Rows from block 3 of the decoder, named by matrix and row number. Each number is 128 + 24 x the weight over the matrix's rms, rounded and kept within 0 to 255. All counts start at 0. Numbers have three digits each.
# conv: 3x3 conv (decoder.decb.0.1.conv.weight, 96x96x3x3), inputs 21-27, a 3x3 kernel for each
conv.0:129111121131135098170111170139134111118127154118083144118138132133120112121124117165141094113155100162129132150098086130126094088075123131132103129112118133099124116091103120134087149121177
conv.1:136128151133118142141144111115123123130132142155147148139095159085124098125127103125135095132119119106128113130134122116133071088079112124122134120119141137070110145147108130115129148138147
conv.2:154138119157093150123143121160093135104196125127105133121099082108167109114104111104144138128118131120121141077130118129101151109157088108098115126130072099119126107139127156170151141134141
conv.3:106140126104141150117118148083121112121133145142105143130159102107148138141074161127109161103103123115131139091142138131167056064138150088143112109135138117130126100121142119118118135103176
conv.4:111139104128121143143170142115162163159128123095112158130101080150145130117162132102139128130119118130120130116141126097099136158146129133134121132149069141125145153096127163167140152120108
conv.5:131127116137101145100170173143125118121140189104113133170112110094133085109093127132158128144115147111134138132140117171121097100146124102108127155114073102125121088165106172137170101123145
conv.6:147123109131109125133100127121108127132122121129128111127160110133110138142127143115134128128134118130124144149135143116127082137112137131205117153117149133107144114141151142109120137108122
conv.7:175149170123119158102154105186108155126115148116143116149104133118132116161129130117126141190126120101132124153158113109049115080092093136126145110173117088109141145119124135136126169127096
conv.8:116133141107151118129148113147134136140134136124177164083133102101163103115119101114118106121093148097158102110100149103132102087128107105134104088148097118135125097175102120157128110128145
conv.9:104089117111089126094137081139086108118154141167072145127117098097149148104086086142139100108109109134144134120150134141083097140115124163151103079124124106120134144092121113137087134135151
conv.10:156127154119127113122126115113104107110126121133141135146117121108141113100138135111106152143148138092091127094114127104093123117119117128123166132134131135138119090141155125133096111143152
conv.11:143128162142105119136124143117117133116119164160120112120129100130115132156115086167152137109106118151138152110125124116116152121143148140127139121124114083145115141150131157124109136123128
conv.12:165124119130098082149115118100125139165129133116106179104110107099122079116132119122139146113145134143105123156107175127144133116102137138115100131109092105133134157124164104125129087131091
conv.13:176115138108175137143101164145119141147116059152125121109185126133103152107173123136135137123136158125120112159075160103156078122113159138103124105138111108121092122125152138162157141170150
conv.14:085141114137137101110132106134144108164121124150154111098127140138120143138155096133154127124087122094135121108133121125115092081132130129135125141151108102127132133094143101119117109126140
conv.15:087131118143135121126152133144134148110124126144149135112104145128105114158120154097130143125120104138126116117156081150132077106114139108114108120125133154136121171137174140120117127147153
conv.16:150091147108094100131132088096117095126129098179162191110109165109141115122134141126143103133172134132135120174150133166120140188130085138101165133123166131125132142140127132148163154141113
conv.17:109125094153147145136163112118124120125135115139104093140126102092175106138131118153107104112111119126135123147120157163139148138147107142135150162174111134111161130138138107153116118128109
conv.18:130120109140146133103136150125130133113136140087107109136153123099160166120085171127124108120116123126129137154155179141108149157127136144126100105163135110125153158132124130131142160096134
conv.19:143108133130109106123123122126126123108149099142086133112118156138131127118160154150110129168116121157138129176118167177097143126114119145077133120146134132121143153139156114150113131132121
conv.20:120121107120141118150083130168146094135087109161115120114149130142113141169133145119137131152103107110135114118077132097183112118123134151142151114160140165103121149134140117158129142145101
conv.21:162143145163157061142153148149125152150124165131167116146115094115153088172143105116104154136134130168138146148139139172085178126126096135119102139147132105152130154105156114151163146127099
conv.22:155144128133129116110140085170105148128141103157165131145123127167120110080115113091086117095094117100110116124112094135100117124132117099095139088154121115138127117146161117159126135126170
conv.23:148136149127161084122055133101138073119094104132124109127122098156096134132139106117114129121153135094138113128142158155123108164132121102077102160177138168115164139123154126156158104111101
conv.24:150112172094147120127098115105124124155099147103146103077115127147104141081098120121134112107146122090118143121156125062130101114170123124159128103105120075161176137140128129133123113087144
conv.25:113115119160105094095115112138114159109136160132106150122117138152120085138148133080164112114142171094103112134141106149154148151125141104151123177091139135136115125130128126104139089131166
conv.26:110106089097114134124126148157101115113107154143164125112130109120117118052113146109143113133133137120144150132159131139114105101089168135129140101117140066140141119146097139097146168155112
conv.27:096103128143134129135131132157102129163109154152143093139129123139125132119155117119105141089092133151118118185132164143128152181115079170105125148099102135092095185101187105134147108096106
conv.28:115132132111135130117106128156116144110113108114141134126131143113110109128096143144122135128153140112148113148141111140162135160117160113134107123123117120101141138138126127136162141124134
conv.29:127102103113101121078114172123155121075103161220190143077075138142100112161151131120136087156120114132146120099129111125148124096088090062108095139113117196156133103139116118150173124122143
conv.30:136115127133112108126126117128176116150118164091148131124115105106132134124100122120090144122144104152106127136122138121133113140150094116118112161112113099104096128124137106162095130109135
conv.31:143113150098101130073118101101140105098107088105083137145116136157149092130119130108126143103120102095120129110131133126129115126114081116092109125122115125149142097138116153150135125127084
conv.32:160156120116117126157151129139085103105165135111121139168115139129139147156102103149127127128108119141133116167108101137160131150129115147156130112107135120105127123098112128134137134127115
conv.33:153120157136152129110117096074136138119117117130086096145132095119122111149109115131126147115124122139182148103180106108092172118138096147084119138143119097120153117157136128129166125126137
conv.34:084134157154121115121098138074152106162124155098177087155106105148146116110126164125137131128099131143107119160149105093104136139117074128078145152150122127135156071149121130119150125139129
conv.35:110120137133119152119128143119157112139110128130158130080127132097151173112106116126147130144108160143131133095119114111116125092153130125135170090165108104094115169191147175168139164132130
conv.36:087140116136108138145136121159086129114162109127123110174091109129130095136114114154148139163133136099127130115112107115141098105113103126096135162124116110111136125134107146144136089136128
conv.37:161149136102100147134095137137145147165099135132125111131131140128101145136134130127137100155115155127118121175180088129137128146129132120136099138149110131135146102112087131145154127135120
conv.38:064090071126128144151083141121151126144111159161138118136117103122132141120099106133152113110119116125146135134140101116145112123130134113095114177179138142094102169105152121146156119124134
conv.39:126162164117073141112112083129132087169138083147119150098115174139121120113107066122118089133173150147140142132128085113128129141124127151149134126089130119138121112099119102127096117130125
conv.40:107119103135108108130148108132142141124164127110128132079088124153165125117139148174134143118137125125121130146101130127136167147133121056131125185126095129142112123108157129174125108123136
conv.41:137124142148091127128117135169182161174146143130176142128121102141119094095106159193134078141125108117094116120139089112099056068065080196130154130133115089093109142122103140122091122094102
conv.42:139127122082090096105080114113124117145166125137130163122074152131125134154086131117134132130159119102120128146105113143153046111129132154135131093138149130083108150132102089143159131162123
conv.43:110138132127102125144123135124102160113110081097106128141136156148119124118126103126126151141144154108124124121094116130113100116090149132137127106132137152075153085097151098138145097173117
conv.44:125139140166114121113111117087149080142103158125107114148123115131111140108111123126115141134133149168115143147131135161113101137133133113155143121143120164118125118126153132142088123132117
conv.45:107048105130103094125098141135128109139095143078102112111105183130132113170137127126159140107121129122150148136127090165100192142149109096098137144123093129113148162141124115152122124110126
conv.46:124127149128129126123150163131101102098155164150171090147108127095122124095143121101126125132103127128100106130108134116120156124131096143124149107138118120123110123122083128124144102154093
conv.47:114129133101081111117093061083104095136105163106115141128116078140087116139085074130155126118163142126136134119116132101154110093103172140136162103123154149059146117119162120150153100085196
conv.48:151115127150154143119149127099149142097116129128143113132148123130102204138142105107131093166120110112128116109153083094125157109111125109105114084172126117111119129117130145066144140148092
conv.49:137131135141107118143151117090146124121121162170124134101126153130127128109114139120136159114151135119152126153176095110130114084120138096136157134108130126134124144159159158135137121128149
conv.50:125106125142125119125137123161126178125143158119136139138115110153132129138134104148110149129131134142108177149167167105128144156144113158095099134118150117155079141141151126147133135131125
conv.51:124147133135095133140113146130138169126137168158135119161121090124116148103174119161151161124115121117119094125152140117129167110155117158149117135113126115127129150129123133164116155143135
conv.52:130124126128121142142100123109127110163131134149126134132141118145137175137099157136150116129115129131122104102097136152133089136151131084127122112169134140081130106108117137129133126131105
conv.53:105133145165106098160144117135148116135129128154133068139126146116133108141093128108132145120149119125097122121105115111115106144130094120167113139121151114108086125113174097161087120101146
conv.54:116155093089100157132115126143096119135122130130146137104111134130140137158131110133133145133126133126144142109142123125100132103133116135136155128133132127090107158120122147117113141116142
conv.55:110128133135127132113130148147178132113124165168121149125104128114161118122105114091164147164140147119134123107143123133128165101114158116122102149115097106128151158105173115160150111153126
conv.56:121145106100122126129166169126127145105151181133141106080156125114140163094126103089157119125126151073106139060101141126062164068121112122200113108097161104127080117133116121126154102159093
conv.57:120107148150106144113113087111152133128115129131144140117101111103112107138120090107146121153129126096153129131141123169124139115115193099104166156141125181121112166154148129143119136118145
conv.58:108106105114118156119137131125134141114132176109146130166106134145102161123112140092107105129149105141136138107134127132150125131150146125100145111134120114139130092152082131118154154148130
conv.59:146114143101131170142104133107119161115106132064136078096121155124122115133164165097134101132125152093119115088118176108100162129126117133119097106178133139085111088144156133136150140117158
conv.60:106150122142092131111130116131126154123125109135139168168103149108136137126124139130142133155111128165103131172138155171129118106104079138114132107129142152141115143107131119144102116145101
conv.61:106093153138125148108151117145128142122132096171141125091078124125154114130108107156127111107095142116118151136143115133105120127124125093110137183136135127134141140156112129159102139140129
conv.62:122120141093105098135155127126119112119158103102119109097143118127165121154121134125127107116106139137108111115089090116066133121109120097095093127128114084143114131082117127131138111153118
conv.63:110146124122131128131104141127122148122144118133144116095133120116127154064116140114132141128156147137114115113155109118170138110105077143129091147144138042139106124117123182130111131138136
conv.64:184127099116102119146141187133168141098108143092142099130132105142112121121135115124138107166164126099099112103104130158154120137121129108156139089090120086109186129156131183112092179137129
conv.65:169138130115091125136151129128073132085153119142126135123141116151109102093163090123138120120140105129122163090147125159105129113118154139123121168089151176149072076114113149098148094138147
conv.66:157125121126130110131095150089159108159110148101166126107150089141103104100134106147120162173153119140120113169111112105149136168113111111125104083104112134137105175108171148142110170149159
conv.67:192120178119128148092127098125094125107125105124097094105109128104117127114164116153141122135151150146132136118122131163093169084132160147125141108141130144156149137115115150117148129125136
conv.68:089130140136132152127166157137141109147148158144132115135118107120144089119135157131100125102125143157099110129114170111173121139158099139126098115125119130123167110171164125167115156136126
conv.69:109120113134108118121170116140115145139156117125135114141119105147132121118147129125133128142129143092127114111155120107111136122130139128113131149123136145123126142127126141156139149144157
conv.70:126133123120160153102110120100140152109137094154162113121192153081176142115165126133117150114120122127100134131108161098151088127134122139131122065183119139106134141107161100113164130146107
conv.71:132146156126137118156138147125149190133147139145134136064112135138083163119146122138151071109135141141136145116091110092164137099150102098127139128099148152125113124156150107107117112111114
conv.72:158134158127106133147115109104130102154135095168132122138138159161152103140157118123131131106128117141107136123103112133106117135087104150124106144143151118132118087107102126144123131108124
conv.73:163135126141167156131137144156167132131123129122157103120145122134098120135135123097130122156167131134146139105106139146126123106110114169148143130113142150146109123131118119081117121125105
conv.74:122098157141114120151144113133111128165104150088117072104141101152101139126105134150163126112134104082139107178125132103139148140137147135139123100136170173109125164117133119181137130090126
conv.75:070138095147147100119149134124141134161124167135138198124097106151118133129094124137159135123155135116122119134160139108131150083116150092134133157144123107115078172125125113078118125144128
conv.76:154113144147119100141155132085171152139115134085144125162158097135121190154123137175123128130155127118085147121178070175081132187128129094077114129154173133151113138142146162141157152145145
conv.77:126135090142129125098121123107117136121123138138144162093098129141132094119153111119140125125155127099116153128108113127135147131092139107139118104101147119143115149123140116137126116120134
conv.78:113119174132146136147110123078134126115118118108101152146144145159152086099124087123102124104116134169145136143106118104118172105094125142128131181079147127118133101087115118172103124128113
conv.79:108107099144118122126114097144097163124147119100086151110125144090145102079144111151102136117112081171146134120100107122076133156159097134117159128114106121106093149100118141142115132145107
conv.80:129130122125120123139111111095127136116126166140120110104146092107121125149118140127105109131126122108130081132127128146139097117055098157145093099101115111132115126114149168106133096130140
conv.81:133103111122137098100104122099156154122102125127125097138130127121117112129115130149117127137110091118092112114129110139145147124122126118106130116152150092132126115113158124152110110124120
conv.82:149167144119150099122140098115141109132142128113105101110117113107101113100113108102132157134149123122117146142129103117147147134127131143144094100116119092143100105126118127143151115176134
conv.83:096092166110129116137118120135144144117152133149114137091098147125127137105089105130117096096113133119137128123132116117102083147163164133130102114128102131089098134118147114155183108133115
conv.84:143113097129118147097122135172145160126128135118108116091171138128101125122145141088147157119113144135127119134123095166121173113119093084075110122131117064121085129142138131173149141154085
conv.85:137119140132143103105144147134104121108115134080148122159141074131111132110168103127092125131133116161146149113116115151113127143117122095127136153129142113170086116136128152137130130126159
conv.86:145101095128125112133124095136098119129101106128105106119140088127130137125134139094136149142117152097135117100142195128146154103146113153165113119164155091126146107151129106126134105125136
conv.87:118106122120132115111131104138120194137156121132092142105096069113108116101150083163131152126137153125152150125165130150143164145095128137098082168112136113151125094146143117095153099145159
conv.88:149147157138160144145102133071094156143150121102109164111141156129112144133118130124116148114125126145132154134126109111155080155051097113109144110118151131099133149128143127153157130112087
conv.89:158162117108095149097128121135119147125174116153074149113129099098143108151139093143158125132157143145108113112143129130173119116150168114133089114082109101162145117168115127134167127148104
conv.90:109114164162133129138127148109141091115125129130148112179146100084136146156119131109128165128098098082071122116107129134136098094096096179123114125181137068111134135117109132122098090107176
conv.91:153162135153092168148148115130115143121174089127120191126130145118112130112056127130115116141133141138111148159137144199164085144100096131124128143109134129099122132134125144188101117155141
conv.92:126104139145114128095123149157105128129108116140126132153124119132156125122118115116117109126116129133128104115122144135131122098115077126131145200121108090132103098116118136118135130118105
conv.93:121124140145137124124124124120148129147131135099131117139148115124113141120080162148135137115130121126114131125112118115073095123105102133140150137128150085114126096132117149141110091130144
conv.94:162139152150124129089141136136143097139129139148142197125157157086122133123124121137146164150126158100121149134134111086151131101123111109161132138107164136156087123123141145148141129112151
conv.95:123108182138152098153138143123130058142127114138111128147118149129123141119113122121127110092120153136111114134106118137087152162118094109133211119131128079125141094149119127132166120180076